Weights of a small image VAE: encoder norm layernorm.
Rows from block 6 of the encoder of a small image VAE, named by matrix and row number. Rows with one number belong to one neuron. Each number is 128 + 24 x the weight over its row's rms, rounded and kept within 0 to 255. All counts start at 0.
After each neuron's rows are labels from the 100 images, of 14848, where the neuron reaches its largest size: "top examples" is what is common among them. Only what is clearly more common there than usual is listed. The data: rosettes with rotational symmetry.
# gate: MLP gate (encoder.blocks.6.mlp.gate.weight, 512x128), inputs 0-127
# fc1: MLP up (encoder.blocks.6.mlp.fc1.weight, 512x128), inputs 0-127
# fc2: MLP down (encoder.blocks.6.mlp.fc2.weight, 128x512, transposed), outputs 0-127

gate.496 [128 148 147 141 129  96 114 174 134  70 155 136  85 121 121 128 133 102  94 148 117 102 155 114 121 185 123 133 132 150 102 105 153 143 121  96  91 165 115 146 169 135 114 161 144 139 119 155 174 127 120 130  93 136 174 150 101 132 109 154 146 147 129 135 102 159 131 106 120 144 169 115  96 114 134  94 158 153 126 114  96 128 147 146  99 155 134  83 111 123 158 122  87 164 110  88 140 119 139 160 102 143 127  93  86 130 119 176 154 134 154 153 109  96  93 113 148 130 121  99 112 113 144 144 131 129 114  93]
fc1.496 [173 141 132 151  99 121  99 113 147 159 118 134 148 121 152 142 112 128 154 130 152 113 151 150 173  84 156 148  94 150 164 145 122 164 145 140 108 144  98 124 104  84 119 106  78 113 130 120 128 139 148 109 135 179 159 127 156 122 175 122 154 126 133 123 114 135  51  79 128 126  93 141 130 143 122 121 157 139 136 158 129  87 125 110 172 123 119 111 110 116  84 174 116  93 140 134 110 148 123  96 160 122 112  84 151 123 137 113 106 117 129 161 103 124  88 107 144 101 144 119 150 153 145 136 144 170 131 122]
fc2.496 [104 108 108 122 113 105 131 101 114 154 142 137 150 146 118 122 146 118 104 116 109  79 123 147 110 138 100 119 113 153 131 136 148 136 105 131 119 145 153 154 193 177 152 135 119 152 129 110 118 155 120 127 136 101  93 152 119 145 108 137 146 129 130 110 148 105 139 130 129 108 158 113 106 114 137 139 128 125 111 106 187 168 124 128 122 108 137 163 133  57  92 138  99  99 118 134 160  45 136 119  97 131  94 141 151 103 150 135  88 133 118 124 101 142 143 148 143  89 115 163 129 112 140  83  92 108 168 183]
top examples: pastel

gate.294 [145 128 155 154 144  73 110 126 105 107 105  97 125 141 147 116 145 133 110 132 158 160 120 125 110 148 132 109 110 144  99 139 104 164  83 141 202  97 168 136 157 114 130 151 112 145 120 128 132  98 107 111 135 160  83 111  82 134 118 120 149  83 155 134 113 111 113 167  89 134 104 109  87 148 104 127 160 140 159 125 120 152 117  95 129 126 117 116 134 102 169 163 141 145 140 161 181 147 140  83 138  88 120 142 155 165 132 136 151  95 128 103 113 142 117 129 133 107  91  96 129 166 142 105 127 104 128 144]
fc1.294 [136  80 103 143 146  94 138 127 163 156  99 128 151 139 115 113 133 130 158 107 135 113 103 146 122 154 123 102 106 102 105 130 135 142 129 110  82 164 141 134 121 123 130 153 128 127 122 107 135 155 134 115 127 121 146 160 137 129 167 122 163  89 142 140 119 125  83 185 101 162 131 158 109 125 147  75 177 128 116 136 154 106  94 120 122 149 112  93 129 167 112 135 131 123 102 127  99 125 126 159 162 121 113 217 161 154 145 111 100  85 124 139 100  91 115 160 124 143 158 112 127 115  85 164  95 136 127 119]
fc2.294 [105 144 143 146 115 118 123 121 120  63 155 121  82 106 157  96 150 136  83 152 140 139 105 123 115 100  98 133 134 121 115 145 110 144 127 134 127 128 176 109 146 120 138 135 139 162 109 179 136 141  90 167 107 127 184 105  96 148  99 131 113 107 159 116 132 169 107 176 181 123 135 116 147 139 158 118 140 132 154 158 149 158 168 109 109 119  89 143 101 107 138 130 109 122 152 133 102 130 129 155 107  91 113 130 122 153 102 133 114  75 135 127  91 176 156 156 129 142 106 119 136 139 133 104 138 107  70 135]
top examples: vivid; warm

gate.231 [170 155 124  66 171 109 130 160 109  96 116  90 143 149 122  83 101 116 136 160 113 122 165 165 139 131 131 124 107 122  98 141 127 108 104  99 127 125 149  99 113 122 126 171 139 105 128 122 117 152 155 114 167 121 159 105  82 129 153 143 117 139 160 164  84 141 136 164 157 137 160 153 132 121  91 143  76 145 135 123 139 130 154 133 101 144 116 124 114 135 138 126  83 136 108 183 127 158 171 101 118 123 137 136 150 142 122 144 140 106 141 131  86 148 111 140 116 134  85 104 104  62 111 111 127 119 130 105]
fc1.231 [114  98 171 149 113 181 103 133 101 117 116 150 123 126 108 133  78 171 124 185 129 145 146 136  98  95 128 139 193 134 151  72 134 107 172 129 135 101 125 141 107 143  96 106 114 113 145 115  71  92 167 144 131 153 137 162 107 127 143  80 123 124 129 125 106 141  96 209  74 145 116 128 123 127 121 147 134 149 135 129 138 111 116 135 162 131 161 126 149 122 104 125 121 148 157 157 111 164 129 105 135 148 124 119 142 133 149 152 120 140 146 130 147 150 121 100 141 148 118 158 131 103 148 162 124 135 130 125]
fc2.231 [ 75 139 122  95 182 112 137 127 130 167 172 139 178 118 100 150 120  97 158 135 131 137 147  93 155 129 123 125  92 151  92 138 108 129 122 153 107 184 158 108 176 139 107 132 148 159 166 119 136 156  80 111 127 107 149 121 138 121  86 106 109  91 135 149 141  89 107  92 142 141 156 134  88 119 192 128 113 103 113 105 160 145 144 131 124 145 142 158 107 106 143 148 121 131  98 156 141  99 117 108 121 130 121  96 118 108 120  95 126 127 139 125 132 160 121 187 115 106 115 125 155 132 121 112 103 113 154 128]
top examples: pastel; grey

gate.297 [129 131 105 136  89 133 144 144 150 113 119 165 127 122 122 114  95 142 118 156  48 169 112 123 159  94 135 131 125 101  88 173 103  86 134 116 178 177 124  67 150 154 160  98 115 127 122 142 125 114 155 136 147 143 144 136 128 137 113 146 151  98 108 107 134 166 107 151 140 135  93  99 146 138 163 116  68 114  92 149 101 167 141 129 124 146 139  58 126 124 153 124 113 113 161 112 118 162 120 126 132 127 151 126 135 134 149 141 130 151 129 117 161 124 121 134 152 158 124 162 117 133 138 139  83 136 111 144]
fc1.297 [138 117 153 128  98 141 127 158  96 140 146  97 119  85 150 115 146 141 126 129 138 117 160 139  89 128 115 132 152  94 155 121 140 170 164 107  60 126 129 123 115 125  89 169 116 146  79 142 132  91 100 130 124 133 126 113 106 131 137 103  96 181 168 139 116 112 121 123 134 101 119 177 126 147 141 121 128 139 141 142 159 115 101 172 101 163 125 153 124  80 109 190 137 124 173 117  98 124 168 138 129  96 120 107 158 143  95 118 147 123 114 144 103 102 138 133 101 177 119 103 143 142  85 142 122 107 114 133]
fc2.297 [117 133 124 142 111 174 129 115 129 114 106 130 102 130 123  94 129 167 126 166  96 129 135 121 113 106 139 156 156 125 156 157 164 164 112 111 169 150  73 142 162 118 148 119 144 145 113 129 119 114 120 120 160 122 127 113 137 120 150 149  83 124 153 112 147 134 128 128 152 167 128 102 174 116 149 147 132 123  80  91 145 139 125  99  94 134  92  95 147 152 156 142  97 163 129 125  86  84 106 120 143 118 143 142 110 154 160 131 160 160 115 171 117 125 129  81 106 110  89 149  85 137 130 166  97 102 141  72]
top examples: vivid

gate.274 [ 74 144 141  99  83 156 138 168 142  99 151 108 134 113 129 159 160 117 142 136 166 123 126 155 162  97 158 116 128 121 169  73 110 134 143 137  73 142 148 134 119 137 128 149 135 131 150 110  98 138 141 122  95 125 118 127 110  75 111 132  91 150 141 121  93 120 108 150 122 158 162 139 118 156 144  92 150 108 171 145  93 142 118 152 106 123  93 122 153 119 211 145 129 109 146 129 115 144 121 132 117 108 159  92 171 146 142 126 134 126  95 115 122 114 140 150 148 132 126 141 124 118 146 120  87 120 115  68]
fc1.274 [186 130 104 174 136 111 120 109 134 163  97 154 112 140 157 120 105 120 151 118 112  89 123 110 110 137 124 113 124 125  95 126 140 133 108 123 169 128  90 123 130 113 148  95 144 120 112 119 150 156 116 113 194 136 116 146 160 204 145 102 112 126 148 108 174 160 141  99 126  96 121 134  95 107 131 162 103 156  97 115 146 104 124 101 135 149 150 141  65 137 100 129 110 152 112 107  88 108 139 143 174 118 106 149 118 148 125  96 133 109 142 143 113 145 109  94 125  91 121 131 132 123 121 123 168 169 124 165]
fc2.274 [173 117 112 150 154 112 104  89 155 161 109 130 136  98 127 117  83 103 156 148  88  95 106 109 110 148 120 140 111 175  90 141 161 145 147  88 142 136  87  99  94 120 173  87 153 154 119 115 159 173 100 151 145 135 133 175 147 160 144 117 119 119 125 106 188 139 120 101 114  80 116 143 118 132 104 184 132 159 127 137 143 104 149 127 122 129 132 141  77 160 116 120 127 135  99 117 100 129 118 140 148 156 104 128 129 119 121 131 150  99 118 154 103 126 130 123 128 109 113 138 156  98 131 123 145 182 136 141]
top examples: pastel

gate.339 [122 162 106  84 128 109 152 162 138  66 139 126 114 113  98 146 139 102 133 153 158 117 160  98 148 119 173 132 130 112 135 120 142  91 120 139 168  95 152  88 133 161 112 116 134 162 126 138 154 129 170 191  99 136  98 110 150 120 147  96 145  89 136  91 125 126 140 154 136 126 139  83 120  92  88 147 105 130 125 111  96 136 117 118  87 161 105 103 140 152 118 126 152 135 143 143 105 105  86 143 122 140 167 111 134 120 111 158 118 146  88 112 157 157 107 118 110 152 115 174 109  97 157 133 112 147 119 156]
fc1.339 [116 103 137 106 122 139 166 130 116 132 129 108 165  96 147 110 108 136 186 143 127  86 152 151  72  91  90 147 123  85 130 119 170 148 129 132 128 131  95 162 108 100 147 188  75 114  94 155 123  86  87 140 105 153 133 148 126 148 110 167 145 174 139 148 115 138 139 173 144 126 144 128 160 143 132 107 121 145 111 141 128 127 119 122 114 132 141 153 131 124 128 165  90 116 160 140 105 157 139 131 111 141 125 144 120 153 123  65 122 117 168 107 129 100 130 109  71 130 143 119 124 155 141  99 127 116 138 103]
fc2.339 [134 103 117 141 135 100 168 160 108 125 107 129 135 126 142 117 189 144 113 143 151 112 137 116 125 143 101 143 124 129 162  98 132 116 166 120 163 125 129 138 168 155 145 153 159 110 126  55 150 138 119 164  93 147  65  96 166 150 122 117 109 150 118 137 132 171 153 105  93  89 102 124 156 114 112 132 143 137 114  97 140 102 130 135 112 174 102  97 150 110 133 109 145 164 116 139 138 105 148 123 129 131 106 161 124 134 117  99 182 138 128 144 153  97 130  94 124 144 116  94  90 161 109 136  79 128  95 116]
top examples: vivid

gate.82 [122 131 141 114 147 104 148  98 133  99 109 153 178 144 130  63 107  93 109 159 105 164 124 134 103 110 153 123  83 126 114 103 164 151 167  86 157 108 140 107 157 140 150 115 140 138 119 115 119 147 164 107 119 124  98 128 137  76 124 152 142 112  74 100 119 124 105 122 113 161 112 157 184 148 128 144 118 129 139 143 140 162 161 116 157 146 145 134 124 103 124 148 149 133  93 126 159 134  92 115  97 129 106 142 121 153 115 134 147 145 130 152 127 102 131  75 153 144 141  81 174 122  96 122 174 133  96 124]
fc1.82 [106 113 151 132 120 117  96 146 118 169 118  88 131 145 117 141 131 145 121  96 117  89 101 138 158 155 135 119 175 127 145 169 122 131 148 129 151 109  78 108 164 141 101 130 124 118 125 103 111 100 109 114 171 119 108 132 137 149 170 148 129  81 136 124 171 139 131 124 122 105 116 148 121 117 137 136 106 133 152 125 138 134  67 133 189 133 138  99  98 167 105  87 125 136 157 157 125 124 156 146 125  99 137 117 128 122 191 139 149 146 128  95 129 122 101 189 154 154  90 133  82  87 124 108 120 105 147 101]
fc2.82 [143 164 161 111 132 113 120 140 129 124  94 117 120 125 117  98  90 106  97 172 147 137 151 148  98 134  97 123 103  97 145 140 111 125 157 184 148 116 131 135 147 180 143 137 132 124 107 113 146  90 122 117 134 116 156 132 123 111 164 112 112 146 132 108 131  98 129 105 158 168 154 108 105  73 110 158 148 147 157 199  75  84 150 119 121 122  72 131 138 106 140 114 154 147 103 136  98 129 174 115 112 151  97 145 100 131 120 124 115 144 114 165 101 134 136  87 104 152 114 137 125  94 135 167 146 152 124 129]
top examples: vivid; cool

gate.511 [131 138 150 197  69 137  86 128 138 116 137 104 142 131 150  84 118 127  77 154 166 125 140 116 129  72 135 120 141  98 125  85 129 159 163 118 115 143 160 165 162 137 138  87 149 118 123 180 113 128 161  77 151 119 123 109 127 101 183 138 164 119 162 115 107 137 124 128 106 102 119 107 130 128 134 123 109 138  81 111 111 127  88 107 144 157 148 126 126 153 172 132 132 163 152 121 113 136 151 114 137 105 123  96  93 136  96 136 110 123 112 142 122 134 161 135 157 116 132 138 159 141 131 162 144 141 123  99]
fc1.511 [148  83 164 158 126 153 152 102 122 122 128  93 151 127 133 114 110 162 143 125  78 136 120 107 118 157 116 126 136 135 129 119 129  69 139  89 120 112 122 117 159 104 104 136  85 123 173 144  90 105 145 118  88 150 104 165 135 155  84 137 107 146  79 134  99 113 183 170 149 119 109 136 123 126 136 137 113 145 146 140 163  98 153 113 102 121 160 128 125 163 139 105 120 124 172 101 117 154 136 118 111 109 145 131 153  87 117 108 146  58 150 166 141 126 154 113 129 113 113 142 138 116 127 153 146 119 158  87]
fc2.511 [153 168 168 115 159 131 111 152 153 155 108 143 135 144 101 126 158 165 146 123  85 135 136 122 108 158 109 136  88 146 122 157  77 113 152  90 122 142 123 149 128  84 140 108 103  94 107 134 129  98  84  76 151  82 127 130 146  90 108 114 115 145 120 128 111 133 132  97 145 148 130 181 139 121 129 132 143 133 170 147 100 155 154  81 131 187 130  86 112 113 128 115 128 130 123 156 180 117 136 135 125 104 105 132 117 119 146 127 115 173 106 106  84 122  83 156 138 109 113 132 154 105 151 129 103 129 142 138]
top examples: vivid

gate.117 [131 156 187 129 117 161 104 153 108 123 191 112 112 129 175 141 127 135 139 129 145 131 168 152 116  89 129 125 159 137 168  98 152 133 138 126 110 128 119 141 144 146 135 145 180 109 109 137 149 126 129 118 154 144 138 142 170 148 131 134 169 118 129 131  92  88  73 152 111 144 132 114 111 107 145 137 155 124 111 122 109 143  99  84 143 128 112  73 113 156  99  86 122 111 115 100  95 119 139 124 120 135 106 145 104 110 150 145  87 119 139 135 160 125 114 135  72 125 151 106  93 117 116 192 143  96  93 121]
fc1.117 [120 112  80 166 118 135 100 126 103 121 150 111  99 119 144  93  96 163 150 142 147 138 134 149 140 145 134 102  99 140 157 101 109 109 135 133 147 110 175 176 116 105  93 131  83  74 119 164 109 128 149 113 102 126 105 126 143 151 193 129 142 124 106 132 147 155 126 104 146 135 112 104 148 143 119 100 110  99 122 130 128 145 140 129 115 160 149 169 137  96 139 141 131  96 117 138 153 163 100  79 140 107 140  72 143 172 131 132 145 140 102 103 106 102 129 144 169 141  75 154 152 120 124 147 169 130 159 130]
fc2.117 [115 136 121 159 151 116 155 155 132 131 152 112 153  97 128 127 140 108 166 146 134 153 128 106 115 127 143 101  96 109 176 115 147 133 136 116  58 149 136 170 139 100 113 138  80 126 109 145 149 178 132 124 124 135 127 150 120 105 125 126 116 106 112 161 183 149 101  87 140 134  91 118 154  83 132 106 145  82 135 109 106  90 124 105 136 115 131 119 116 118 170 128 121  96 143 162 114 150  88 138  89 133 129 133 135 137 120 122 116 163 105 133 116 142 215 144 136 158 124  98 140 136 147  82 135 145  95 118]
top examples: warm

gate.189 [131 168 119 106 122  89 110 153 160 152 138 136 111 122 125 157 127 128 145 133 131 141 166 100 111 121 141 138  96 160 107 155  83 116 125 142  96 123 116 120 111  76 151 142 120 132 126 151 175 111  94 161 114 144 192 143 131 133 108 105 110 130 136  89 130 114  76  93 108 104 123 116 117 167 120 106 155 170 108 137  94 117 134 151 106 107  92  96  98 155 113 120 121 109 124 133 109 102 140 151 113 168 155 105  97 147 132 155 132 153 168 176 128 134  79 178 154 108 158 159 116 135 126 147 125 157 141 106]
fc1.189 [156 111 156 137 112 140 159 142 158 142  89 140  81 100 146 131 130 178 181 127 154 117 160  86 125 131 110 122 135 158 123 191  97 126 128 146  93 120 105 112 132 104 105 105 119 164 106 103 143 115 103 171 168 153 121 151 134 195  97 114 138 137 117 178 130 131 156 101 105 127 148 151 104 105 132 129 122 117 123 130 130  85 141 146 117  91 133 109 127 108 143 121 128 114 146 143  91 113 161 147 127  93 162 102 134  89 103 125 115 154 142 155 148 117  93 121  91 107 153 130  92 130  93 158 124 135 134 153]
fc2.189 [ 82 151 131 149 149 128 133 129 103 128 158 112 161 163 132 132 138 124 123 135 172 139 100  48 131 136 169 164 137  92 144  90 170 110 111 128 125 108 153 189 177 112 101 164  86 122 109 139 155 167 126 115 117  90 119 106 135 141 124 137 119 118 111 136 119 140 129 119 144  98 132 104 138 103 134 156  99 130 107  97 121 144 132 151 123 141 118 129 148 152 150 118  75 108 152 127  88 133 153  90 112  82 115 165 126 159 153 130 105 113 118 151 119 106 163 125 116 128  90 144 155 144 153  99  93 138 133 153]
top examples: pastel

gate.69 [141 127 121 121 127 113 128 123 103  96 114 123 124 152 162 107 118 129 143 125 119 179 127 117 139 125 106 168 131 109 169 145 101 112 129 137 143 124 146 145 108 118 166 141  71 114  82 120  95 135 110 170  69 125 123 124  74 145 108 142 155 111 131 182 133 181  96 107 168 147 121 123 144 159 128 180 143  96 127 138 143 116 141 124 117 132 116 111 112 103 139  92 153 121 156 146 141 167  98 157 159  78 123  85 129 136 115 107 151 114 138 146  94 186 141 145 119  90 114 130  99 152 127 108 133 162 119 129]
fc1.69 [126 147  93 135 124  94 164 148 128  93 151 122 115 107 112 115 139 124 126 136 153 139 155 100 125 146  72 100 120 142 165 140 125 178 150 112 160 108 158 148 114 133 138 137 157 118  93 116 110 140 125 135 131 135 105 128  89 126 106 113 146 160  94 147 112 150 145 137 165 142  94 109 135 169 120  96 145 124 149 147 118 127 114 133 113 122 132 106 124 128 148  94 151  94 108 166 136 189  96 159 115  92  90 120 146 120 129 197 155 135 131  96  79 149 134 155 150 157  83 113  79 125 125  96 134 114 159 163]
fc2.69 [150  93 173 112 126  83 144 113 150 168 104 126 168 124 132 142  83 140 133  79 160 132 125 106 139 141 164 135  97 114 113  88 182  96 127 121 135 142 163 139 146 140 118  92 114 120 155 114 113 142 158 122 114 141 118 124 119  98 103 144 152 155  88 132 105 121 140 128 111  86 126 143 143  73 113 153  98 135 118 152 125 139 147 123 131 148  89 175 149 135  94 140 156 148 110 117  87 117 151  72 129 163 147 139 116 143 141  86  88 119 125 118 123 121 103 166 156 143 130 150 118 141 142 183 132 118 160 109]
top examples: earthy

gate.145 [134 105 125 170 118  88 113 125 148 115 116 142 168 159 138 126  96 111 128 131 164 141 123 123 119 121 144  95 121 163 134  95 176 147 122 136 124 120 148 141 114 114 155 197 113 121  93  93 150 152 136 118  91 107 107 127 131 135 126 114 165  92 134 151 125 132 156 125 175 173 136 134 168 118 120 120 134 104 156 139 101 108 145 122 123 133 126 137  93 154 167 111 134 123 151 123 208 152  68 137 140 124 142 117 129 136 156 153 149  99 113 157 126 114  87  81  94 111  94  97 130 107 121  90 116 111 124 103]
fc1.145 [ 98 121  74 104 152 127 182 112 128 157 155 153 110 100 113 136 111 148 118 158 126 168 141 114 138 117 136 106 150 115 136 132 150 107 128 154 148  93 137 112  90 115 128 102 151 109 110 154 164 138 115 127 135 101 202 130 131 141 129 158 144 158  64 123 100 105  94 135 137 114 110 160 118 110 117 156 154 166  78 152 122 123  97 160  94 143  96 116  76 157 137 115 139 110 126 143 108 147 162  99 130 132 118 117 102 150 117 119 142 129 116  92 122 119 127 147  97 144 105 136 186 140 161 129 105  90 146 129]
fc2.145 [113 185  97  58 154 137 164 131 146 154  85 122 148 129 113 113 112 119 120 153 143 129 172 143 113 136 104 122 129 133 123 189 123 109 126 128 113  99 108  84 101 119 133 118 183 156 122 127 154 132  98 109 152 122 139 148 130 133 114 168 140  79 146 146 141 114 138 152 144 134 159 180 128  93 134 115 140 133 149 110  86 139 102 164 105 129 126  88  93 157 157 112 124 142 132 155 109 118 157 155 136 125 140 134  90 166 104 102 142 118  93 116 136 129 106 118 108  92 120 132 161  90 139 147 171 140 153 117]
top examples: vivid

gate.478 [123 128 141 155 123 156 144 174 113 110 131 133 115 114 171 106 122 114 113 135 120 166 139 140 118  83 113 125 162 144 106 144 130  75  78 105 150 171 130  96 126 110 107 116 100 193 128 144 132 116  99 133 145 119  97 153 113 118 139 158 128 175 129 116  88 107 135 160 106 115 113 143 105 120 148 135 162 162 122 107  97 111 113 134 115 109 111 125  79 136 105 129 109 119 196 150 134 105 176 102 105 156 152 125 188 107 151 137 134 159 145 141 130 111  71 133 105 123 100 117 114 125 152 140 110 151 120 131]
fc1.478 [165 138 113 144  93 137 115 143 140 130 191 158 160 104 110  98 121 132  97 108 130 102  99 170 135 154 127 178 142  81 139 137 169 129 138 100 139 143 162 115 123 122 120 130 149 136 106 172 115 120 148 137 152  97 115 192 126 120 113 162 146 108 113  90 159 106 170  88 141 109  85 107 144  94 143 138 150 155 162 142 129 132 132 101  95  68 131 157 107 152 129 132 108 124 168 131 133 129 150  98  92 112 146 137  91 113 110 139 124 104 153 140 113  90  98 137 154 133  99  93 125 134 120 121 124 137 120 108]
fc2.478 [117 126 174 102 101  96 137 161 146 132  89 107 155 155 118 145 124  92 130  65 125 146 127 119 164  96 133 109 102 138  72 119 132 104 146 168 141 129 126 123 144 119 143 150 156  86 127 122 132 154 164 125 127 112 102 156 128 168 161 156 121 128 142 127 129 119 153 104 114  94 137 162 117 127 123 112 110 160 119 184  63  84 134  92 112 125 124 117 140 115 108 113 125 165  85 129 128 128 152  83 122 163 101 125 138 148 135 104 108 156 145 106 134  98 186 130 142 155 150 120 113 146 145 166 142 135 114 105]
top examples: pastel

gate.187 [132 138 159 129 179 109 112 132 123 126 159 153 160 129  96 136 136 127 151 122 125 102 158 136 129 147 140 112 115 109 114 112 106 124 143 179 122 123  96  87 109 159 158 148 133  83 117 115 159 123 134 186 150 140 169 136  59 139 114 125 163 143 136  88  89 114 117 104 108 137 116 102 119  94 113 126 168 130 126 144 130 116 136  93 116 135 136  70 107 156 128 139 102 155 107 126  73 139 136 162 121 129 113 130 122 170 152 145 123 144 132 148 149 113 147 142 106 131 127 139 169 165  66 159 141 110  86 106]
fc1.187 [155 100 113 131  61 144 151 106 141 130 159 139 140 146 122 158 152 140 169  87 123 145 115 120 157 122 145 106 159 130 153 128 121 137 122 124 165 101 172 144 133 155 122 117 128 113 138 107 104 136 125 159  95 119 119 131 102 138 132 101 170  90  88 147 107 171  60 136  98 157 107 148  73  91  95 131 156  97 149 110  91 175 114 139 145 126 140 135 117 150 125 120 146 120 123 158 126  99 125 100 157 139 124 171 137 167 121 189 131 132 130 107 123 105 106 133 148 101 135 124 129 128 156 166 119 115 150 100]
fc2.187 [132 106 146 122 139 123 122 108 141 139 171 163 121 136 134 120 127 147 158  95 127 112  92 108 125 107  92 162 117 110 147 132  96 168 141  98 124 107 142 173 131 164 105 181 136 145 108 124 123 198  97 116 138 112 127 106 107 144 103 155 153 111 149 155 125 118 112 101 138 127 140 123 123 145 145 151 118 106 107  95 120 120 128 155 146 104 141 149 152 156 123 117 156 103 135  89 153 119  85 104 126  96  90 195 127 137 113 121 134  90 124  89 152  79 124 182 117 146 153 110 118 142  96 129 133 126 149 190]
top examples: pastel

gate.2 [143 117 103 139 112 142 108 112 118 143 117 121 137 140 164 112 106 132 166 124 146 128 120 159 143 156 114 144  84 133 142 179 144 123 123 146 136 101 162  92 120 139 115  93 144 170 105 102 162 136 105 135 144 120  96 103 162 122 131 134  89  99 124 160 177 142 145 114  93 168 165 153  75 155  91 102 159 126  95 136 146 116 139 146 124  94 160 144 100 144 121 139 134 115 127 156 147  79 124  68  76 166  95 137 106 115 118 143  99 128 147 151 111 172 147 115 109  98 167 147 132 134 127 138 141 142 101 128]
fc1.2 [146 116 114 112 123  68 150 157 106 136  92 131 123  98 133  97 142 103 129 169 134 153 120 137 110 139 157 133 123 172 127 101 119 140  98 158 109 163 138 152  86 139  92 154  93 149 151 191 165 124 119 132 136 131  83 149 122 134 123  97 153 141 159 163  87 137 142 103 105 119 129 147 174 116 146 116 167 143 138 174 132  97 127 123 123  86 143 164 147 140 126 130 112 164 175 123 130 116 123 144 133  77 113 130 154 120 125 121 111  75 147 116 116 140 119 129 124 133 101 135  93 130 140 151  70 156 145 141]
fc2.2 [126 123 137 146 137 138 117 129  87 129 135 164 144 154 134 113 132 124 103 135 148 128 166  88 115 153  90 165  91 146 126 121 116 111 102  97 121 142 124 117 184 141 163  95 176 140  70 147 145 143 100 168 104 142  72 137 136 102 147 103 133 112 117 117 126 120 118 120 143 100 140 128 139 139 138 146 147 138 141  95 124 104 115 108 107 137 151 106 154 147 128 183 135 128 104 141  79 126 160  79 164 162 142 144  97 152 129 121 153 147 170 100 127 152 147 125 102  76 141  94 146  99 109  78 155 144 140 113]
top examples: vivid

gate.178 [ 88 121 131 108 134 135  78 104 177 135 165 179 108 158 129 136 151 152 164 138 140 136 126 118  77 158 134 163 132 126 134 121  87 133 135 112  99 175 131 134 127 103 150 121 132 100 118 132 157 157 143 106 122 129 128 163 106 171 109 142  91  93 129 140 150 101 111  80  98 142  89 139 141 120  86 156 133 124 135 119 102 138 148 128 145 157 125 122  84 116  96 117 137 134 154 157  96 174  90 114 130 129 146 118 109 108 142 127 107 150 129 131 165 174 135  91  98  90 112 101  92  98 137 129 154 156 146 150]
fc1.178 [140 137 151 127 109 129  94 107 110 129  87  78 151 135 168 145 142 113 141 110  68 124 109 160 130 157  93 135 132  93 136 119 102 117  95 123 101 158 105 161 156 125  93 138  88  82 158 144 160 137 130 147 130  95 118 146 106 157 109 112 125 148 141 117 138 174 177 111 174 155 136 109 135 113 143 125 117 185 179 124 140 138 158  85 169 122 124 141 118 147 157 100  92 139 156 127 107 125 124 126 103 159 124 113 130 128 132 135 156 154 130 159 156 127 113  84 135 140 123 103 118  76 126 112 143 123 104 147]
fc2.178 [173  88  94 145 114 139 145 124 145 114 142 108 137 131 118 127 184 119 130 162 132 129 124 102  79  91 154 129 155 136 139 108 137 189 146 162 139  92 121  95 156 134 137 145 141 150 156 159 112 103  93 102 134 132 119 141 131  84 137  78 126  98 131  97 128 144 159 130 118 149 158  91 125 167 140 170 127 129  96  96 136 116 150 126 110  85 117  94 148 102 148 156 114  82 143 131 126 164 120 145 152 138 167 134  86 129 104 165 130 116 113 148 104 105 129 114 122 102 111 129 116 102 114 134 105 149 189 132]
top examples: earthy

gate.425 [125 135 150 152  83 113 118 124 118 121 176 136 112 140 150 102 131 156 163 188 149  91 113 185 133 112 134 126  83 158 163 114 134 131 109 101 128 139 153 122  88 117 143 160 112 117 121 138 139 146 133  92  69 129 114 100  87 146 139 123 154 137 124 139 145  95 141 115 142 131 118 114 173  97 144 164 128 133 146 142  88 134 118  71 129 140 115  84 117  92 116 131 177 103 158 146 108 115 145  85 150 141 143 154 135 105 101 169 112 154 150 125 121 132 138 128 138 160 113  90 162 134 142 116  93 123 120  96]
fc1.425 [ 78 154 130 108 140 145  83 153 171 123 113 156 115 121 156 116 127 125 160 124 157  88 130 152 105 134 138 136 131 116 154  97 119 104 155 158 143 136 110 167 151 148  74 124 138 130  90 145 102 104 114 123 103 111 122 140 142 125 118 133 134 152 129 152 114 116 128 128  69 150 215 128 105  92  96 107 149 153 142 114 122  97 161 132 117 167 101 132 149 153 139 105 152 123 125 126 134 129 137 146 108 115 118 101 143 139 139 100  99 139 126 124 138 124  67 130 104 147 155 132 149 119 125 192 118  66 118 151]
fc2.425 [119 159 165 107 143 186 121 145 107 126 112 156 160 120  97 125 128 150 130 134 158 118 129 134 113 153 120 125  51 124 134 129 129 125 115 150 119 142  73 118 144 134 100 162 120 151 107 111 148 138 166 145  77 110 101 174 145 118  63 122 167 137 113 114 100 102 113 136 115 130 144 173  86 134 100 102 122 129 144 131 143 106 121 110 110  78 186 126 151 137 140 113 136 123 147 135 119 154 131 112 102 108 117 102 156 127 143 130 155 116 155 139 136  75 101 123 151 127 142 113 107 119 140 131 184 129 116 170]
top examples: warm